Weights of a small segmentation model.
Training: adamw at rate 0.00094, 8400 steps, batches of 512, held-out accuracy 94%.
Rows from block 4 of the encoder, named by matrix and row number. Rows with one number belong to one neuron. Each number is 500 + 50 x the weight over the matrix's rms, rounded and kept within 0 to 999. All counts start at 0. Numbers have three digits each.
# u: gMLP up (value half) (encoder.blocks.4.mixer.u.weight, 768x384), inputs 288-383
# v: gMLP up (gate half) (encoder.blocks.4.mixer.v.weight, 768x384), inputs 288-383
# out: gMLP down (encoder.blocks.4.mixer.out.weight, 384x768, transposed), outputs 288-383
u.385:445448417451389448353479398535528498518566521405492415491503525498475548506422562508503501471397505461512525484442553440455545448500519500473425534476573601496427552524507549478476506475435569478477447459424499567487485665501525511467491493559561552490524450420515470557500522541431478520
v.385:489499389510536400504521501553491488444447459474570422430521547537429536565515457473514560437571554464484523604586510495380476535462459454589522457490563522464459522499542465442524452580530542573453509487659509379549487506489504563463515523486502482532434513438494559514496530450503553487
out.385:494550521483519406477380484473495459494534558438518512435443476515511451457487521440613567498564498474572572433420552524544526554474515549457525442483399528524510462538581349509514458474494550495487533488542483544536517464524589564549518552443491462462465482463517481454468560489485552434
u.386:477372499427594490468470499504467440635507517373513628553574473482578477596506497448553438403543492469527542513521495455479575561511547526521536474477499470467500472557568553480477449460475435507468462509540560574577473553479411563553539570574483464505509546502435540517463494459447511512
v.386:519470451470499456503537471526449474448570448512529488511526457487518445531534554519538472553486470513549425453506491477472485468558533461469501490540465547450516471527516588589493485459434468480517508539530559507450425483547483499550511514478530576537473438498469424528505509535474504488
out.386:478550508596436499558523486541464552465422472535485482506439573592579401517526488614353566556442505552507494473532590403568493500471586481438463549498491464532512505495414607579441507543467538474503579511499549510436507390521512530454504470466459426524450551510421465386556473541627494632
u.387:499444553518510572540525433485517446461467483378542429545532549454543569476503490442519562448563505502493566487410502438434528554499419385492429537443435541445465445450479479490534588519462477466553391449522422467484483457466544579481589509539582457550580410420467436486479499517439475531
v.387:527587555553528487539575467472488535622465438564452557367637560676533466451504599532576458527468456553591415388566583512445389557519530419634484563492564474506587473563515529472545485518652487479380570488456544553489549598563523585574459487458414562487413531464467559363505490479499504416
out.387:577415459595510456605518565467496475497472556512548532517497463363478519393469564457487509407501480482537434502562389566387449546492484511491563444566504526448552494430523481532495559445416452507562580500529414515541536528608485510545453511447505442469505456437458577562500462502489541476
u.388:632429461504478536454550474510484444456507450527467382513507520443565531428488511500428519555500491588532540506511525475463507471479498463487490514537488569424446501532499473539561486450503476517469512571476504442396462503532500517487422466466533570507518384453516453441548489523505523428
v.388:545541504411469606502533366527488492429515579478554517519475492483486456455416450475449455449600526503437476437495552534532498556410516507538459411530489499494555525573594568484540453494530478567475463602474502506446395547362497555480413579541511464513512547404463517577532478408541446477
out.388:490503447470447411528449551566451525508525504506519573402507499547534628510470532588531512427503506439471481470511517435426445458450535468518412615400490562440442403550525577431561519522399514507486484535454478450568525517589553457495510505430491536426548484453448516561401584452503457561
u.389:396480456480483391490601522510628544550472439502451477596596467530401543502441405516445587499517509479540509478478599493523477544467445493567488484318558469540482451577529540560489530475503465514532515559468552583577404483474486553445490490594516463396511493520508479466514499489485537592
v.389:509542543492494449519463503463562577467595529501423488543548505487550508510452534594448517486513415424556443468515436489492559444525513492523522540521549491499479540464567559561507550406382404509531480501458486550534494550522481431497495472484534611484551453507513464478438580500435525500
out.389:458511523493665458493457488524440485452438573401537571490549422512524517489470497453486562510549594523580479542447449531443447534547579532551486506465476554520568488550466462439571483555484504476559554506520422601459467530511586508611453503432504476424508444510589506615487463482520498457
u.390:535517500495532481456488496484504498548551361474469466447464483457562536487480537486536429532507448522645503597544521454638467469552563480602509426489539602424587479530554496563469465446433461544539528517379510561476545466646513456580528534602579581503575346476512456471509464622461520460
v.390:581501570559540453473528480530420496478551416509474528491457451562485433505412457523528526574493444507426525602461527485440524611515436466502459563542501417481539336479498454543534390423493467515448403467465532510563542510486455522486514503528470481459437545495543533546481539489522440551
out.390:508459459491612465433481487458474423464562566513511513514450382480484623521476437458508493507525466552506521553542528432430494455510515514486574426424554449484442431527517581504524575500509497524398520625489527441536524391432545504534534487517438542545488499572558387492448462514527550567
u.391:551573533399431525537421429446527567455408451503555451502487561536355460400504495448538523543509504590556445579553604457488530513471447513466422573435577448526420443618487460544520515539489423606443595604521579471503505506467271533556455521508476439521531469563450479508421478494528565516
v.391:496604537523511440534463520491508536508422498544477471487504527577466520610416523545429528401502595410401499508531448513557513567478577540533412462530494519528380476555526464526541428494453526535519496515496423488445471463385489481418557461473538503421461496485619528554544483516570437546
out.391:494515460582567462461410510642443558419479550563465487469444449576498518609567609534432421480455493529520404513432524478551560402429488495538554508476464475435530648539532547526388435510446597487416479429526503431560531543585455526529467493478425410532449511481560449557490482500498501533
u.392:584492499420509519539509542447538499469466520451400518533504520556489510551486542550525427541452484672512381480490513390558509433508547529524373510484521558511489544532513501484480548406520498496570516543483476626536472479498419522510530499502564507485539484564476494578481454520524508646
v.392:533470534451453456577583559480544477480634532525426441553453515469516519456538546682444525499557539473497526518600352594476539539440525405466424452565553550410576576392408429478497441513575565477592425503456507508471594535478613454508568517487462481559540528538540543513502537548533527504
out.392:537476422509483470385491492508489453487444485541399543501489549460487430409570384586448557481501479446536571493597522495601508467470492522550573514451561514538434479385522623417492482507513445478433533574495484537485421524456510398598579476513552511500493644533497541551465508489481531393
u.393:443477448499394439440569514469500498534532381553409531475511453495492414432522558452487518484575516589433404452502566404445567517465513529609340522517527564507551461445467475526534580547504502512454416570578476461519491583456445498466492544601524492459432586533515485447417455417477558411
v.393:481451439494479462515551500530513473517513471473523509485513469508508520491501442525494447492464401481489495506521502447574500518495453527558507466553451592532510438451492555492434496474524493511499475521483478497501532575499515438497530464564492539447576418553473522523534514472449567551
out.393:476437397497477451555459502449532499554438548543535523541470584506537506470498524442521461490523419479551511516518499495485468536509455488569539531557414458508484540476513701508458410409512449508450522468544506550553515508552568470587508491589418410440435411540469520449495523532447522441
u.394:496449472502520533498512544556553382453471499514519482562633573453464511436478378447563466543438416576486454547548445498505489545604558478531584418514483487536442478544521522460480496437481503617468466509532425539488395584436489493485509461524410512489487539521490559494419524448516470494
v.394:523465549544490381450544493575572497544490607486536490506485383447591466525421470517526453485461500459497452635512473554434540477467520502447482355519483467443511384467535466454394408562506580563422461445476507553599542530536500532468530581459457524588431550390551504538558376578459572584
out.394:515540485482513506469425560446506409464493501590465589550428521421517495498494456598480489475486578399449540514497482459615487548510565491483497499576562533447513536460593481556596579550455563484532583448447545547485490504505569399452512429543519332468443569429530513475456539486567504475
u.395:542435474518546491460480546508536643613470478457450506533514535521459514485527534515415552434476509492579484524486613441521522561495361440529396483559540597516509485486602494449496563537397502565420543524608477470520440581423526499503501517476523461527503481583511461554453450451423511504
v.395:580471533549483476532461503443544503584486502477497456503499515518515550529426547433514487478435468588411463481440487521492451475525466493541490515512572447567524506479474541510487468432440512478536474453499498531538532579554555451549431453453509528487555477440521437556559506511499453553
out.395:576445482490485533548519492513455503522444578510424500421521517469541505493460542478623558455531407551515525532355427477534584448488490497516468510468511489576508523457357607441456459475529570545452480470501535526536478605547505452494540505549485457518402447497499542550524450493522538424
u.396:559544453524454462461501505440530574532460554508429510532539480521531509501510474482509504492477494513534458587531461495590479531490539514484498482475569578536552452537542465487520521530443408577389465514438454458455447442398446401573556597436458507499501491509486425550524500549459468430
v.396:535418535518542521494573423452482501483496481456494530534439488450461461478492508517517464527483471483512565458510522505515512467559461498543499454455558603523551552520544480514539515545514497554491523565494564495470466458521464483473480496537497484448544406581527474448431522514498496472
out.396:495438458429518520581556449465513527540535496441539468463535501495473461483600538373495457556464482485545557505567446508465570446437540456488466471398529506557549482485455560535549422527521470472535565491432515538392598465484510449489529380474512549512504523584509511506471474432487545526
u.397:552435436503401501530571557436511537530571403575368525483552515447520452484500531453523457375436526495528469566545479446543459509481521405496518475405531541592536461608510489591433487483535538497509482451543525511560499540444611508572546467461498503480479481437499543439418490449438533502
v.397:416556514534549526507478585461524496581517599495441593479537383493547562424451468509581536501390553518395561487535423502517449432490585630553481487526457411491459466478548474438530530477534545463563512471467421576474580499437491404532567593452467470528513438479533594549531451466462492462
out.397:525489487457519562449556400461414549397665645430504409520584487505511420480551434559657470545432503560482581454432557383499413485431514580532458515411446486548440539513359586553496561398566437536454479519559566602526556480511546433563524488506485587579556524533539522483477458436486529584
u.398:427531423550534425477458487500531572517541475523425487529546483453429496378592542465474499536567375456541432563459564437461504466529404546647509598476450498556519450488514471453524568526419448599539500550495481487574493426430471547436408530507543486526567445450547536440505586531470481571
v.398:393488549446484454588508490515485494459516469436413557523493529500526530486473537587441462423622515454467470548470512440385613475462435525479460535462596409388527621427522480561502535561433519459547423482482482495476448423475541451521536397431539514556539481460612460539503522589513555506
out.398:495428493481552530481569534510463427420388420429457439595491560534501492480440572526531581452523565490518392557456575480475553536569512396561488430582603623471502458426499592477481490540451393449547507519448504520427420480482484481525529532512496462488511463545561503485453528514451535375
u.399:482569460478490565466537400485438450500534471416405466574463419511558470541474459468474534496527462435424556448463579431452544431514539571471422422406562532467488506507447500540497570521467412561469574417423511517412491545577479522531529448421498575474531406572404486489373517599509565529
v.399:562486457394490473544485553496542506483496499513517433534441460430474521566492483471444550554532480574494544467500448502485443498449500400531550487482450549459535429521522570504442518447471569483435518472459541531452480513571450544482457380502453479535534531569470453466448516569503453502
out.399:543478464451443490479454504538500530533505484479444537466499537461510531427455460495597501569453467539506457529509483592572518499519498502476499461564444457558478480427528425518491523567532497471516495478481504528475504538370468511473558515506482491516591400464479594573484529614461525408
u.400:502465476416527460524536425527609535547478434414593505477472494499436648489519377450452408454427502499529500522465570514545509560487507584453465446467570602429411504547506513537516537524433524509515570544601430497366497570510427415545464554519468548454425470500498462522393570407509538498
v.400:539435485449405473421489470429452495419471540483499452609446572576542500492443485580466534467534401537504469565468500455519491439533493395385454460464505527505534596524464449491659441474443504525605450403461498448565446469438530648466498484480472514475515487488407447503576572596436449480
out.400:408428551476436502425467477463570542453430571508515519476515530535491500433493440493474533460456524535513434578502417578504551482583450448372412496522518440536522515502490488492490456535550464550371550508482448607552381415533484519488514627467475478417437425524549532502425583439509586444
u.401:518555510490596585524526536443494383460402483445500456476499446461531462517500487476469501449433519452599482582535499484520476448577484496514511526519560527463533502565480555494494581456510514500432478439608455540484412571474467589568517543480464527511429440500533542540543528484518581461
v.401:513534368406560546501473448501440528465467482576555559552451409473530489505563483416463562481556556501594616430473483484631456588439502451534483531428529487523445525443599474492511501490527520521572542513441495603583477508549569575464499509468532544434466375440556421544474493495438508560
out.401:469435506562511465407518392497503474486598575541502534560541498512553528541540494488427557441537512460520479553415526507440519661475439537477484524424493512591451428492493445436534556479496479460488481503552542512570495522461408405530496428453576380459516474409585574580491435582486478494
u.402:519436512565476521564513462546471568523475548479406539531441486601528469498467416429505496433517523533478438535506586415568529564435433554534406435455443491400599515438585511593525485575510413490492616540468525516491443538460532479488522488505643566454564485551422479533371513525458541491
v.402:529498504632468493523468485494464523541367614564538574455447497421551402361510533529543524464531506545464565545514417542523542496507560538398543451528522530527448549505462471505520563506518508443482481495466508445456510508496470432457561444530517474505523501578518482462562447468543471451
out.402:508449414543515498502433511513538460479578518467620506553511495534480551485561490509503458518541558537537440545432554493443459483557494524409453522574494521521559545512604567513505629559429527502552490433492495486486432501544474472660538496435568510532567511501526492454430454521454459401
u.403:449409482436506436487562529500474554514523440506555509546509487568528510518454477582542489425464376522444448493439571452449419514455462499459422549505449591590495474502552544485531537539446443581492439461445586524453503522436454476582612644557407481480501473468432546473504513491539492397
v.403:521470471452462512485543547463529493513509474486469473502498465413465438529463502532514515457605426518527496469478471499493462451493522430600516502526565556465490459536530595554463495471418486546486494536445493505475536451557489495511541427507519501515451517504476471534490453494458542520
out.403:531437456524494508564526512469548430498452507496394549420397470470479469541546499453493448477498499390479515548555383483523513535540546572408526504449478538512539471487345504481449464444584553437563478513485540413640462581517443459550491518498608459482497521578423562603511483505534526424
u.404:587537457456522491473552504547492548598532431519504571448432462519469449488441507485580446486507460497602526487538612502474458496524400534502522484524588489538511504512454493478516465448563481407539445498380479507374510453504478470569486531511443557553518458483464480479608571429437439510
v.404:552618495484432581519434490490486516537406415575492452443525593506554570524451572546452530448537562484466622478602435539461594485515601502452479450489565454504459494479530465573494521519544511496604455441525507494502481373481488568525402449406494386480455541501439502439531458587557525465
out.404:428463470530469569518508598508521456510375440566535547518376489511518439475521492497582475535473483492544473535580419387533572613436470513475427465463466486531526477414513597438490447594561406462518538508529539521463386534627480495484497464499494424476523562509385540492436497544548512420
u.405:558501440485526471511540413477508496515507483463423464422497572553461527568501558536459485423393540493530541614565475533547568538468482506613488435507601499518466377545499529585469447502523521466495468560512474515555463495515478500459452405496527498539508480508499540500442516559426551474
v.405:444454461380532456543477407568508436539458531442607525534590561530457377444499492451377486463579467433486546460417510437467502459521581513598573453518540405461531447493520421551498437604473494514495536428518442403562530506458478508468460531522550469505547526534430537441437499511499492417
out.405:522542461478597474526494365369536554481502537514536493423488477397527525467476466501529442517452395503449514488591443488485453407493536567381586576482591466477478559495404432559570488437486534546484482379574522499454454599542489456555492555465471469531517455554438446489472525461441567547
u.406:480424517448472479440427598552592579541491506532389480457423485536545443545561448517546555423474440482476516490481506375582486416519516550588470394476491525565520504520609520473465460452549439433501507406544465468513482576494576532506522480488491521448514423518378466544426465545466556527
v.406:469567460428509568462560458488478511441483531532413462515538409550467537458543508549518499454440512492514577545528508553534509527489470459509527562549492476478526510492505507514495443577606462545519487547471562503546460489483476555494531520496590538508523500507540464485466500409471512514
out.406:508618471547412591557558526532489467436465479387482469553487436464524526465454437475477529458535488491545555528526619488501481341472473536454497491486566439509494558393490620594534427504416518553560541427540487568479518341546482546490566416496517538487459577544474508461512569473505507568
u.407:532477547464502457556453509464498589469483452519470533465491482570471472546532422376478492487460452514530531404514542327533446513491528574495510474408468560474468437524544513514545535496529518450576520489421470545476476453503537475470505504564529586498503568573531430471491539499532550513
v.407:548508504508511422521468553578496526479502515541528473507520574509557542511500487467547494517455490531501447523486428455529554484514472508517441514442470510502479486461472501532524439543542564484479509478570545520569505594485452532485541542541404485586578481473437514464470442463491501530
out.407:497498478571560488508556510497541480471464503440497528460448472496494494446512513390479550481458418554449516608511518434542545466509520433548486579480527569468417541594443614513471568557463425462454517480496427555462547523412482461575491495542525472538465578528398464497415580499521434482
u.408:570480437458504528519517422450483564459437385438402490582513491489545477512516453550531555490564531512484494573498485474446440450605495526503564585381538491656448513441511524508484534517470456527476400456500530506528399562488466467525488511487449613497477480458583445438518511497527483574
v.408:543510475545499447490460582473419518520524492536501609408466433513501461443540493498476519408474545616417511492519601437486464441468441515549474504504504457439438444537524490559493433438552482551425508553506537474547507455513493443437543482547527439503562529548454402527521598515590505631
out.408:450479449526493467537492525507525513501495502482539480514491475545545453508461548446454532500427473518491398491560513462479493399484437514477571437532533544498548503501529629513434489411441522512476496448417417540532545439509485568553543627505576613580527425489419543506405523561427550428
u.409:573489526555460583533527565483493513467461420462501485540508458521540473495525512471535483471470487543610460512515550394505504541527570474458408463449422544521475434427479473515482439445454560460477437470441424428477506418544473530541569436609466529532465545430509512481577576470489596486
v.409:550554539500504572527477579570535499519440495458393461516462546566461499408577484469483500585500430502525523477489606520549419375434429475526561474503522443439430536513503467542581541475535472430475552536475590439511401520422498478490481458455506535504522491535502497473500475471561437514
out.409:455493481539521475523518459564505519511513546593479458481522424530471488577488424408496556450512469466467576549477403561468536480557514391488518561621487528483434572488444567505477524485466504534557507530508528641503453557480430488524504502570429470476480511498472616480578506505544563507
u.410:493519516449482530437517455610472486566578488540462437489644418573541504507602501492498431549474474422515427415402472449546553601456465471396469463521602647525576517517524497509442437488499456491513552491451482573522444516475467524489471467531389479479462487572442518522514466534475442567
v.410:449484497536490525518547514474480446450436399552511475407383491464513432425454566509475469384543593542572520501556508581511541536485505521504506410499528522479559468513504571396451415418514500490377536604439606521450510445396573480551492490512422474391465548497500535413470464491530549492
out.410:519469496481482517546588467492517578614526464485480415500482480565552481545462481493561519556524438506516427544434375496495581564486480474592420411491521476505471533480472462522484497524517548449550417518484585614560546447442543476518578454495468435495495462512403592579552414542485525571
u.411:559424456538446563500478524538574468492391491477484465541532459438431468513634492413551510436574435500569425444467537425501555423574464559551580487469506625493506478484537548439490528572489511431481455503584438480551492563443564405534507489508516540456529529520480427481452540463439629502
v.411:475513459496541341470471492558549532537508511539395425516569513527469597492384467595472548495474499490435585522540480452459518457470454423528513508593519563483465584473395477528477555477463574457447521395542470521524542441432557392461612546396477445511459443491515533564598457619567490606
out.411:528608479484522478484555512463480499507458476511469478474507519499488475476461488398531480467491641459475524459526532478435499498604584484587639467445453433439429534542532614481476493531475568509461512602544432521487605421385476495495492476493522507508412542553435503476406483516510496554
u.412:479457599511500461458504450510513508530512471498425524479458550450488540401464529454452425498519461523567501485445560463412524520513474481518455462492567519497500463447479511466548491503449498562486517438551536500457472445452471495549522516546541470434541434591532506558402472598418482423
v.412:385528585371524435551457503583493482567557617524410548466455536442528525441396441517430555581493451428536512507490429506497521501486511572486512539487411521462511432412533541446523456533402516531476614449559439557467536500579490372389542485463571512500600473482587520620431557411479489531
out.412:450510483543496587494468517503529505496528534439556541467510461498445542476566524497505554622545483490491593496438448540446470535470517559512508554495484469462465539482542455509492608512499545454534466459484450470487561476506565495584493454487540478472494491600596462561451515391496391548
u.413:547457506530497483469500454518507396489515538491483493525471396437483551546441378442614528495492420569517401510516458535562524578475504475577501596551453533535467477510550567602360591506526458464451598504505509493491402511497496514482456576555500501572586423432504487359487536522466570437
v.413:469456466566509534584537393478488497447548500418503487471420613530465398504545425517520427517439471467536467563491540493464467520557538471456552521478551465499529530493460556568466521496493511521535550550498507501511424543568492454467511583484551433532502414533500454495408513477476504527
out.413:521545600403479427485463525445509405459539568474408569559574507590441597531384486532409555538477541436494515546423455539583440529467605579472413470539509590525531428522507500512511506472485521421494467479403414472444457514586500522521516634396545513545418473485525467501544498395483481455
u.414:487439459545383570481503542435493476516390492575460446511477530523496547466505507493536443544487389439544507528416447444509521566502529528463424479510513575393600505542537472555462533544438467560501496439541508594530564539452424543500501464508454667479569491522517488455423513508540456451
v.414:457493502569484446461476484544597581388630554520508468514503372526558511490459474485434584478568561586559590487478483574514524498541579573477497459484458431459386575507522527516569540501491514543504574535506427531503513535524534438436530568434455540562473522525547467444500410497473561502
out.414:531502527477579406498515538518505468472483513468514661530441354426492549546514562478413455397577456648509524486452539541476505493495553517470621574522487485412453465521466567525547527458449502521473581476501468436463479460576440499524535570485485517529473518600427439532469592546477485426
u.415:570545502434493487483546578513550458422497569529493399482519523458432524454527471512493442593531519435440532482472422469515505598510523477556464490562494563538525484498561525566533421437529493495421428454465461527518530529495380533449405537523483485539461428482487480564558503534492510565
v.415:543528488429419498536492521453464512565538535556583530464540407530573539549497535506435520501505472542477481462388527560590550444443571455510514489597478480513479486524480471482549474542492510497463517482504510437477495417561430492500578563449478542431433546481546555518481508494477536484
out.415:549533503445527498502479449507454492449590605451533511502495587461441487528439436601558539535495554384584477457486576536493516517433395584540433527528537484463446475495502572452475465466376515527507491511504527529600541448524509431538514418415510555487546530518406498481518501458501621444
u.416:527526494485614527554542451511439527460534486569545526650526482587444488500519578409486526398431600581408516442470544455510392533426441471544477511378525545514566468548397537548499492482535545471518495372427434511592546488471590429410518360508537604509543473524506509523567457556465433576
v.416:593526555527536463445484385486574586502563547529490586418495519611502489552466463491488609469578591496541530453411533483468548474449467502550527528514500500454449533479550497463515427493567479492445428488403417556549577430451507481522597493589509441558519500435419586506545483558605511577
out.416:474402572451485527463488517463505616394513469529462467549518637449421496449507443535525496537553455466544531420646430544492514453382448514482415553439625555451489466480414583443417488466625357558487564480467513486466493501521423477522553522588525523463523510432475597482468456475461488458
u.417:467517444484469645500505436509505452560396512417531550461555533507504540462501473528506480481404468492509444421608552503479443588538482475514346460479528563470603475583524583452468509442507511466503601646558540498525450554464514532574534584521479554512480524496508471501490455450476498457
v.417:504492426511473459473508456510489531425541452489451473484524500497505445593482480475519517540479449465454542429537492494592501422550514474490553540487511548528485512459572548527476549495540534519414478454459556569463523553449457573523443464496470469447528543500512513492454484533530495539
out.417:506535503542444457473481482517481564511501505443550497507528461479514491502546453479591517571533610500550552455509613538462460430554495502450472505465544509450493507516370527515407564500496533475508467465534468523510488462531602492470504500399433536563550665543559458477466602503572524498
u.418:475489340611552518424567549537557436499574508475440585490581501474469459405408536452530513472478473440603558516542617546579426573550458492475579421518533615478533490471497538556451480510564465417496538569520490570542415475582562445536506428442477505525481518475431537489518503469547532549
v.418:476472650524410557576576494544479654549403591504591493505524546533552499465561524344579536593462529461480567459405521495531467612454457524396506538458475516490481482504442459491557470516530520472527543441522566505484513570554416458475504511370353509429426466491496374479446487479543484353
out.418:477521457486531414463499561556429556528456614516475567568481478521564515496468511541449518544469406502454502458524503474514464484381478578475604506579591431472475576494495439516479520517482557474443516455535452506452515540534466435439601514533390435514468439513436481518494444443492525539
u.419:532499440582566433452509438605453453456505440593515460550618524456499532415530464537452478624515507487468466462553507571494541436407532419413494531569532454492500477515493518571522564531423462463450490480427469455436546531450494549513439545527488517494480410566409463480586494494428563402
v.419:523528451527505435530514456588467493521429468539466485505457491508398551490565508527475475405512496444507513445461448510462536453536525411427523597599501520537497431468502517485511486499538568438464537428502458465486570469512493527395499504491509524519597596498576540529499497437510493517
out.419:379549491651454505447493465543483503520503523458467494526444462437512535552491451528445510513406550481493522576580537439522451486564585519464527445478469620479519537399468608459495466496542528433611535510608422508506458503525485537472523541513502514485558508553574586581469532464563471486
u.420:542546513466414557410502481584502467482576445541563463496497444515543519426602509476506391483409475498505544468545623470500493359511520507459539525460492561422480521479483536512443507501490536561565443413480488509458480497587512417468530489487581655501495499555542512547471560609518527485
v.420:478519439497578509508550524521484443463505428573505458469511540515462532480554506489461525514519506532542561495590488467567476524571526436509455525546505588438562474470576566543504420502544508521462496468533489476515491444447484535517396555568497535495440455508538498518407583454616422474
out.420:495460462508437424474472552572484482469538487549607478550397470470449452471564477578538524490489526575472510448486580516529462423518486564561533462533456517568456425541570559527490494464575484522461470432480490511515509459435461536521437531510453495495520510553424496396460470499535451460
u.421:554542496557590452450553484649481499468494449431449516524587410473483567539486481545585400521532480477474504425564458502483543464591502434511516549515492443572524511555561518557470477483533510529520516540477487483505519519507505499496491493557526515471492445530526500527528487512449464593
v.421:435509471444417512617543469513544555459426533525444506490475471613477542423478461437469548443547558459492423488432544589448474478498591465533437422534569491502449576415509464458516568483549463526530529493498460466487545543466510473500539475501478555493509529472475520494619569457457510511
out.421:487566529519455499480483534456457497497483609450521426465558510508565584467522531500516486435441411523491549512581503465597522433533452436451484514547455529466553423532528569433504479473480576544480563490586510433447445549550515456456463563490483473490568489497597443470499451483432489485
u.422:570486528449417581555551539511510475452469511495528489516426508552557486454563388441447436582567483496514452529485578458461528465555419473441529524508540553470483520452506489528512545450485408593477618477482431435569496512504453559620445463505505510484573504524451482429481510553436542494
v.422:436523570570412509457497579416491426528562461557562441508525512441499435501428518423537393493509519461412573488546481557488488488521513486482519397499501522563497587507456473479543570469548587610597434553523426456526437516484519600564376477446418488562338530505443546510542484458567496460
out.422:473491495562499554481586443450496499496486523489484609531565521436502559495491517487454556515456513423411357470567548487512459449474453469439497474466453496491526554475478538433574575528584515413541362435474616426512521549392473482391502505558502518519477460517484398484524499494454502469
u.423:525455461477484521476543519440485438508441518448462425533505453528430560506482509518537485454533459556411500459490582384431575521538550516465490543495446564554436506527523491551487509541443432510511491544564575500423498553528388493543569514551483490458535517603522461562413512447503488395
v.423:519540539492445481437461503461496520524507536520551471486541487534468463490508556559560492532487481506452487540482534469466498563523451472516483472529588457596459528461431462492512498415487475500453420433480461502552448602559468516570525473550495486486434441532458570485547463515424455619
out.423:488522479464551528517471402473498455438569474475583466465529560476561484556522494470551515497477557538473440463451574483427533503516545499505553466493512518481474496561482658564518471541468538448478561577578483512403526497561499543504524513513518458613437441474582476483494492454534477509
u.424:472496547468605433556411531500501542562546544454512492523593548499479500571473586490571556471440554532534407477444569440480417510436492565475517500467560442482545485471475552479463494364451419487427532484442509481501466550469581487566527393452483561558524562580466505497459356517476516420
v.424:479506539527525493486467467431475590531547502467550457446503563576549428537492527429496524542493547417402508593447512532428488546427423686570451473577496426485573540502582427455576513587552557491406479482534505494435536489404506413531499492472499446615572506546521514661572437480548392553
out.424:566438424527547537480527514553512559401369465474554518466508502480514476487485464597374542496435505508514525498494524455566484436517469540493455467617536515522433594491494531502509557463415585529413565552499531524539483460458400480575604467566508582511533533505474475436462457431543471491
u.425:471391518436410429473503540537542408520587534508481462470547518431525494487538428428505469534497496615487499433488494419623503444535558482512600503407425500550488429580429521555423564499474507474519354429515521555479476508502488531472532502498491512552568489618431450404433531465490500430
v.425:512581474537492442547465541492515465512487569595463489527488526490454490413521496514481519459524517468519489429439465548496483519425429474568464575512457444489504426515521447453514475517512531443547486387543471550521635380557482476414424483419564554413489584471451503584554466591541479481
out.425:459487518540435533505456480543558558444456552498487509482518599425464469496546503514517527470482502509390469648554502486499475548431518539479491569474478507485512541499471569541476518442519569497525544487456508564467560454481520464587478500606482481424464528499435535520505502440465519545
u.426:501487539500429462440444591486556565516448553479490438432481469370508414469517467539537508488585398574538411518515552466561461416560482384478522510458429489526527431609506515519409564544513478480452548371455500525494522504630524475534569474494541489352465543520428449490552522535429472542
v.426:531614485542632589495557558508544513416523546528601444566580473459428445495501512556605581450576505326517574357550440458527405584524434452515470532461547398559559526516501507507481455566513524488594449663520495623564454471468490534446453565582467491644585553496522563518519398425485403543
out.426:520509550490424580526576582476447439453468541455552468481460501483571449490382454502461501528530536494537470487473515381551486532431468520461486498500454636527471470478522563558497440552516483490593551441503456530470599340513481489511540539486418562412471496520472497390499658607494541495
u.427:509485448544579449452553388593527496526543471518521497526480550482439596446539546499479523535557460566516489579487522474547524485450467454538478465550586506540479495516465440502549507490384519612514517583460449474558487479477489592589447533538575516510506413485443509503488372474427560453
v.427:425545528494498529575539581551459458483564601496504484583535542461560308541456518549541509488472523464534487436453475489399433508397509544422561519554515465381582493517505461509469592555485509438430462622410658459459492534553505631554498525435345555419456587539456544526522518561475505457
out.427:555544512558525445552481484567485518484454534461559520439430370460489475503446486486486449538459526463552571584512467464566478476537529542399661466475437530527570545465579572450521393395556539410468518457451494445463547449543460541549434530503423461477447614579581502507565594499524483458
u.428:496533569484507463520602436467496488473484507473417651538483496483490493471539549543541443500463473426472464572463519416473549463493520466536563521546508587507488480468499526487410571396458428446518435453507486467481587537438396461531593525500503404470442499516521515536550602499536505414
v.428:444510438508480535490559500452493456530443506482548527515563509532516557516507507588501464484493534517536428490532433521501455502498475418517533551568539531563558500515432495490435505507498479526527464477389506462445577448467479530506499554531542484506405565462491530541520448409578519415
out.428:518575528500460470487471528503556505537545481482544415445570528509530545470444506555389479548573468472434520417382491510512529524391523482567505506433573460554501508529615515510464399547521527534499527516555589417509536426460500542460412494530488472520497580449530463430424478501502405457
u.429:602507482402513592531552490373475582485531524431533538580564458409441464488445471507462511486535523513532430547462541542504469497557467410475481564473495550537543428576452549504447475517549554448534486505435527465393498463476518448509522423571647489457488495498502523443428447484476434586
v.429:514565463520437503612482486440523571504538539510533501458414404565473505488631563544457511579430550478437614493515520528592538395453543425511471414498493466581382424460502498467462638566520541484455451426441407425352547429443576529441535484386460458521460543493521619452540482631519498472
out.429:497474441503425484544594445441510439541420549541551488416532522448495528559537410534444559483467474501522577564518471455555535602494521397486585523525456478531486501505481517560554531555599467410487470529493490511507476484528598474526539463545539400474452578453537527559472488624556532536